Rows from block 1 of the decoder of a small segmentation model, named by matrix and row number. Each number is 50 + 12 x the weight over its row's rms, rounded and kept within 0 to 99. All counts start at 0.
After each channel's rows are labels from the 100 images, of 14976, where the channel reaches its highest value: "lies over" is the class under the peak. Only what is clearly more common there than usual is listed. The data: rendered scenes of coloured solids on a plain floor.
# conv: 3x3 conv (decoder.mid.1.conv.weight, 256x256x3x3, each kernel summed), inputs 128-255

conv.150:30 50 60 71 19 41 47 63 53 60 65 50 40 49 37 53 49 70 53 36 51 60 62 39 53 42 37 48 51 49 41 47 39 55 52 08 75 40 48 50 46 52 44 63 49 43 50 57 52 46 36 45 52 67 56 45 40 47 59 41 49 66 52 22 36 41 40 41 38 42 52 48 55 52 57 41 50 52 73 53 40 55 27 27 57 47 30 51 58 35 28 44 31 32 45 25 54 62 39 52 63 32 59 41 50 50 28 49 51 33 55 46 44 41 43 40 37 30 64 38 59 24 35 51 52 42 79 69
lies over: bowl

conv.102:43 37 49 52 40 51 41 44 30 45 49 43 44 38 34 29 33 35 43 62 35 55 38 41 34 54 57 31 46 53 52 31 31 46 50 06 72 34 40 47 46 34 41 50 44 40 36 52 37 55 60 53 45 46 51 39 44 45 52 36 64 44 38 29 41 28 24 49 28 29 41 55 72 33 26 49 36 39 53 58 36 47 32 54 58 36 38 60 63 39 42 29 64 38 49 44 51 48 37 51 53 48 52 27 47 47 41 46 39 45 44 58 57 32 40 60 17 55 63 40 36 42 44 42 39 52 50 31
lies over: bowl

conv.104:40 42 43 45 62 37 56 40 57 45 51 35 44 75 51 66 18 53 70 43 45 51 50 42 38 32 54 31 49 47 41 33 49 44 48 36 52 50 34 41 33 60 43 45 43 37 62 58 52 48 48 40 40 45 37 53 49 58 39 39 64 45 33 54 32 41 38 37 45 37 41 29 48 13 41 64 55 35 60 48 38 54 32 34 49 32 41 34 28 47 40 32 49 16 51 60 30 56 34 44 39 46 38 58 47 46 49 40 27 38 44 55 35 44 47 47 50 45 38 40 43 50 34 53 31 52 50 50
lies over: torus

conv.30:38 36 43 49 66 58 49 44 34 49 54 48 54 59 49 61 35 24 46 53 36 51 61 52 25 47 49 44 53 39 72 47 29 49 52 07 54 31 42 42 32 37 42 36 48 34 37 53 55 46 64 45 47 32 50 71 48 48 60 65 61 57 42 43 49 17 30 43 30 33 32 41 54 54 22 45 41 47 43 47 45 39 38 51 67 52 39 47 72 36 29 27 57 61 48 42 48 55 38 54 52 41 35 55 57 58 47 49 36 48 58 54 65 17 63 64 18 45 48 17 40 49 54 34 45 57 40 43
lies over: tube

conv.135:33 37 36 49 72 29 47 48 41 47 43 54 65 47 47 45 41 50 38 49 42 43 31 46 42 31 53 40 18 52 42 29 49 59 27 52 41 67 55 29 42 50 52 45 37 57 53 60 60 45 36 39 79 57 53 45 49 53 52 49 47 44 61 59 65 42 35 38 60 49 50 43 55 39 53 42 50 45 48 37 41 41 32 49 51 24 41 32 37 43 52 63 55 49 60 57 31 62 57 33 41 68 43 59 52 53 51 49 52 30 54 53 72 49 43 34 46 37 30 48 23 52 53 38 51 30 46 50
lies over: spring

conv.118:41 42 48 46 55 46 54 32 55 29 23 48 47 51 44 58 58 44 61 60 28 49 49 57 45 76 16 52 46 54 66 70 49 52 34 47 49 60 41 62 40 55 40 45 84 04 52 52 58 65 36 51 56 57 48 60 61 40 60 53 48 49 32 49 56 29 46 60 43 46 64 51 23 45 42 53 54 55 46 55 44 60 56 20 49 52 42 39 54 55 60 45 47 57 53 53 75 45 65 56 51 62 47 61 44 55 63 45 58 52 77 58 63 40 52 62 47 40 47 36 44 51 65 44 45 53 45 54
lies over: chain link

conv.113:45 29 50 60 44 50 39 39 39 74 34 57 57 41 44 43 44 37 64 42 45 68 50 41 57 56 45 40 51 47 74 53 50 65 39 27 70 38 53 41 52 64 46 34 47 38 58 73 42 43 52 57 42 33 49 58 43 37 59 48 43 54 52 47 41 08 47 46 22 21 51 62 52 43 25 49 40 50 39 40 31 58 51 40 53 30 42 59 49 29 45 42 43 34 32 37 39 31 33 45 46 37 36 31 65 62 34 41 36 35 54 61 51 31 33 30 35 51 55 35 51 36 46 37 29 51 59 70
lies over: bowl; capsule

conv.199:54 26 44 40 57 33 43 32 30 26 59 38 68 36 38 40 35 41 52 65 56 78 24 39 50 62 45 45 29 50 48 52 50 26 56 44 33 53 39 47 40 57 45 54 40 53 48 49 50 39 42 64 42 53 53 42 59 47 36 55 61 44 47 71 57 49 64 63 34 50 45 42 33 53 60 40 40 50 47 33 41 38 46 63 48 53 45 22 57 62 78 56 53 60 42 55 37 45 37 66 53 52 46 35 60 20 52 62 48 49 57 61 58 43 38 35 53 43 63 30 45 54 60 28 62 57 63 52
lies over: jack

conv.20:51 36 43 29 51 48 56 28 42 37 53 45 34 56 43 52 34 24 51 44 31 63 61 56 38 61 55 55 45 40 60 45 24 44 45 31 42 50 38 47 36 31 56 35 57 27 48 67 42 47 43 51 54 40 55 43 62 39 60 59 55 50 52 49 47 09 25 42 40 35 41 40 40 52 44 34 31 36 32 45 29 47 31 61 48 44 26 45 62 46 40 44 59 51 43 57 53 37 34 46 48 53 28 46 39 44 48 59 32 53 55 51 53 15 58 61 47 35 58 23 37 51 58 42 31 39 40 36
lies over: cog

conv.169:62 45 45 43 46 67 58 49 42 54 57 70 36 40 54 39 42 34 43 51 67 60 50 40 62 61 57 53 54 42 35 71 53 54 57 22 52 40 24 71 69 46 61 55 59 40 43 45 34 46 66 56 39 64 53 44 52 38 42 48 55 40 42 60 45 42 60 42 55 45 33 63 47 53 54 53 56 46 58 42 42 50 49 42 58 55 54 55 65 46 69 50 32 34 48 44 61 51 49 49 43 47 33 56 59 53 46 59 59 58 55 60 59 40 59 36 34 65 59 46 54 48 43 68 41 38 50 66
lies over: dome

conv.82:56 37 51 39 50 31 45 28 46 44 26 42 61 52 57 56 43 50 42 54 31 49 48 56 65 58 61 50 51 40 63 58 43 56 40 70 47 57 54 51 33 29 58 47 61 16 44 49 49 62 52 50 58 43 41 54 55 42 53 51 56 53 33 39 60 31 24 47 62 48 39 37 47 38 42 28 31 70 59 58 49 56 53 33 47 40 64 40 58 35 58 47 57 62 67 42 46 49 64 30 57 64 60 57 32 61 60 50 70 58 55 46 59 62 78 62 44 54 39 38 41 52 49 16 42 57 56 47
lies over: cog

conv.88:31 47 56 50 77 31 38 35 54 60 43 40 50 41 49 37 44 52 49 42 48 72 71 37 53 34 49 36 55 30 54 28 31 64 43 26 62 51 41 40 42 27 49 20 33 48 48 58 62 37 29 44 40 71 33 49 56 45 60 36 53 45 33 44 55 36 17 39 44 35 56 43 71 35 63 62 64 41 66 47 40 51 64 50 59 36 45 49 40 55 40 27 59 50 58 47 31 80 29 60 56 37 42 38 54 35 38 56 35 55 40 46 38 37 43 49 46 52 50 37 37 53 39 35 46 42 53 70
lies over: jack

conv.147:38 38 45 75 43 48 49 49 48 50 76 63 36 67 65 25 52 56 74 54 38 41 44 65 48 37 60 51 32 42 57 50 49 28 37 53 50 51 63 41 52 61 41 54 42 66 75 41 42 44 48 38 23 75 66 49 49 70 44 42 55 48 60 51 37 36 27 51 66 71 45 59 25 48 74 46 58 57 62 46 65 52 61 55 27 57 47 27 58 79 48 34 63 46 64 57 58 40 53 49 52 58 52 48 35 45 48 49 66 52 30 39 32 44 62 34 61 35 60 51 53 66 56 68 73 64 48 71
lies over: disc

conv.131:52 53 51 33 56 44 60 47 54 52 46 46 55 48 53 52 59 37 43 57 39 54 66 43 44 26 57 46 47 26 45 33 42 43 57 64 37 55 51 40 25 34 68 43 61 58 58 38 48 45 52 28 51 50 52 47 45 50 50 47 63 63 15 50 52 34 34 41 56 55 28 33 54 52 72 26 25 44 60 50 48 49 32 64 63 60 57 37 45 73 48 48 35 61 69 51 51 40 44 54 41 44 40 32 43 42 61 67 64 71 48 54 34 38 57 70 47 39 48 31 50 61 47 46 43 41 49 48
lies over: jack; cog

conv.4:74 62 44 65 28 64 41 46 42 53 75 54 32 50 54 46 51 51 63 61 49 37 51 60 40 30 72 48 60 45 56 46 43 37 60 60 58 49 61 43 37 41 40 29 55 38 44 35 55 58 50 50 44 22 49 41 33 36 33 52 77 63 69 35 48 53 41 44 40 50 41 37 49 38 39 33 52 30 63 53 66 41 51 67 57 47 37 20 37 62 44 29 44 31 43 44 42 54 35 32 33 48 59 41 41 44 38 51 40 56 55 34 56 66 47 57 49 42 66 66 32 39 49 64 65 45 52 44
lies over: disc

conv.1:40 47 46 40 45 33 47 30 56 45 37 46 38 56 28 64 69 55 45 48 47 40 52 63 46 38 35 46 65 54 65 47 43 52 66 48 38 45 54 45 49 31 55 37 55 60 47 37 37 67 35 51 50 63 28 58 43 50 56 53 30 40 43 65 31 50 40 68 56 54 32 28 59 45 45 61 56 52 37 56 31 56 63 71 44 39 53 58 51 31 40 48 53 53 40 40 51 63 52 46 39 51 48 52 50 33 60 36 38 56 19 42 39 36 58 51 57 67 31 45 34 24 47 31 43 52 09 64
lies over: chain link

conv.74:26 21 42 46 68 42 46 39 32 47 29 52 59 52 49 46 45 37 55 34 33 45 49 52 58 55 61 44 41 40 62 39 54 63 19 33 65 36 61 42 51 47 53 43 47 43 40 49 47 44 46 47 48 37 42 54 38 48 46 63 49 45 47 39 33 29 36 46 43 39 60 70 50 63 40 57 36 53 39 37 55 53 43 43 58 26 44 53 58 46 47 32 67 46 43 50 55 41 43 59 48 51 40 40 67 47 40 26 54 34 60 66 64 28 26 47 46 40 40 34 61 46 47 43 27 60 55 60
lies over: bowl

conv.145:49 49 39 46 39 49 40 40 30 29 48 61 14 58 40 45 32 48 50 33 56 53 46 50 65 52 41 57 65 43 51 55 59 59 63 37 54 40 35 68 64 44 57 46 52 52 42 43 34 44 55 51 40 71 61 43 46 55 44 70 50 67 42 52 46 64 43 57 52 46 37 44 54 61 44 58 42 52 40 55 58 49 41 35 31 54 47 48 60 24 54 54 28 45 50 50 68 66 32 50 63 51 49 60 41 43 37 58 32 58 28 24 58 45 49 41 31 60 44 26 47 55 43 51 42 32 51 23
lies over: dome; sphere

conv.5:13 42 52 40 83 58 34 42 51 39 25 20 29 37 52 48 61 56 40 47 52 44 43 47 55 48 67 54 38 38 62 31 55 51 46 47 46 43 49 36 43 43 54 44 54 61 57 40 45 44 30 53 45 53 52 62 57 40 39 36 42 60 32 53 47 31 33 34 51 49 45 54 53 52 54 36 45 48 40 47 33 50 46 66 49 38 50 41 43 60 45 41 52 52 56 54 60 56 47 64 56 47 46 51 35 55 63 47 66 59 31 47 71 56 36 29 45 34 31 34 58 44 56 45 52 49 59 44
lies over: spring

conv.143:21 48 51 50 66 28 31 56 35 55 65 50 47 23 30 42 67 50 21 45 54 58 59 30 53 47 60 37 47 45 54 49 57 71 46 27 58 51 51 33 43 44 50 30 53 56 59 56 41 48 37 62 41 70 63 37 60 37 35 50 30 46 49 50 49 44 36 36 59 26 53 70 78 52 55 40 48 53 59 51 35 45 66 62 37 30 52 53 69 66 52 44 59 51 53 47 36 66 71 44 58 38 39 43 64 41 54 28 60 41 36 45 61 42 35 43 45 38 43 48 63 31 52 29 50 56 78 39
lies over: spring; bumpy ball

conv.45:42 39 48 31 53 39 67 46 41 46 57 37 47 49 42 48 55 38 45 37 41 48 47 35 35 45 44 41 38 35 56 53 42 65 47 49 28 46 43 61 41 46 69 32 44 46 45 63 49 63 63 35 41 30 57 41 48 62 57 36 60 49 37 42 34 36 18 25 40 29 35 17 52 57 51 43 37 30 49 33 29 43 35 57 63 31 34 64 40 41 39 66 38 38 54 53 36 50 37 36 65 40 54 37 49 51 51 55 27 29 58 41 54 36 39 50 24 46 41 32 30 61 35 38 37 32 37 42
lies over: cog

conv.197:26 55 50 37 41 24 46 41 46 27 34 40 44 38 29 48 52 59 44 57 54 66 44 42 53 48 29 33 36 49 45 80 41 74 43 75 41 54 40 48 56 52 66 60 66 46 43 38 62 35 49 41 67 52 54 57 52 49 50 45 33 44 55 51 51 53 42 37 41 61 49 44 47 51 50 47 53 39 45 58 53 50 25 52 39 60 31 74 41 52 38 70 25 49 41 65 53 60 43 39 58 54 56 40 48 48 55 76 46 42 56 70 39 53 36 46 40 34 38 43 41 35 52 52 35 37 54 58
lies over: torus

conv.183:25 38 52 71 39 23 48 50 51 64 56 39 45 46 48 47 54 57 58 43 60 76 58 51 48 35 59 54 49 42 39 25 42 36 53 02 59 61 57 46 41 31 33 44 32 58 50 54 45 37 29 43 39 79 52 46 47 35 48 45 47 33 48 45 39 55 18 66 52 41 69 45 66 49 82 48 50 59 68 48 54 54 62 48 33 33 46 42 61 43 42 34 53 48 41 47 52 60 27 67 59 27 54 59 54 63 41 58 42 52 45 59 45 42 50 42 44 54 52 24 49 58 42 44 52 51 58 54
lies over: bowl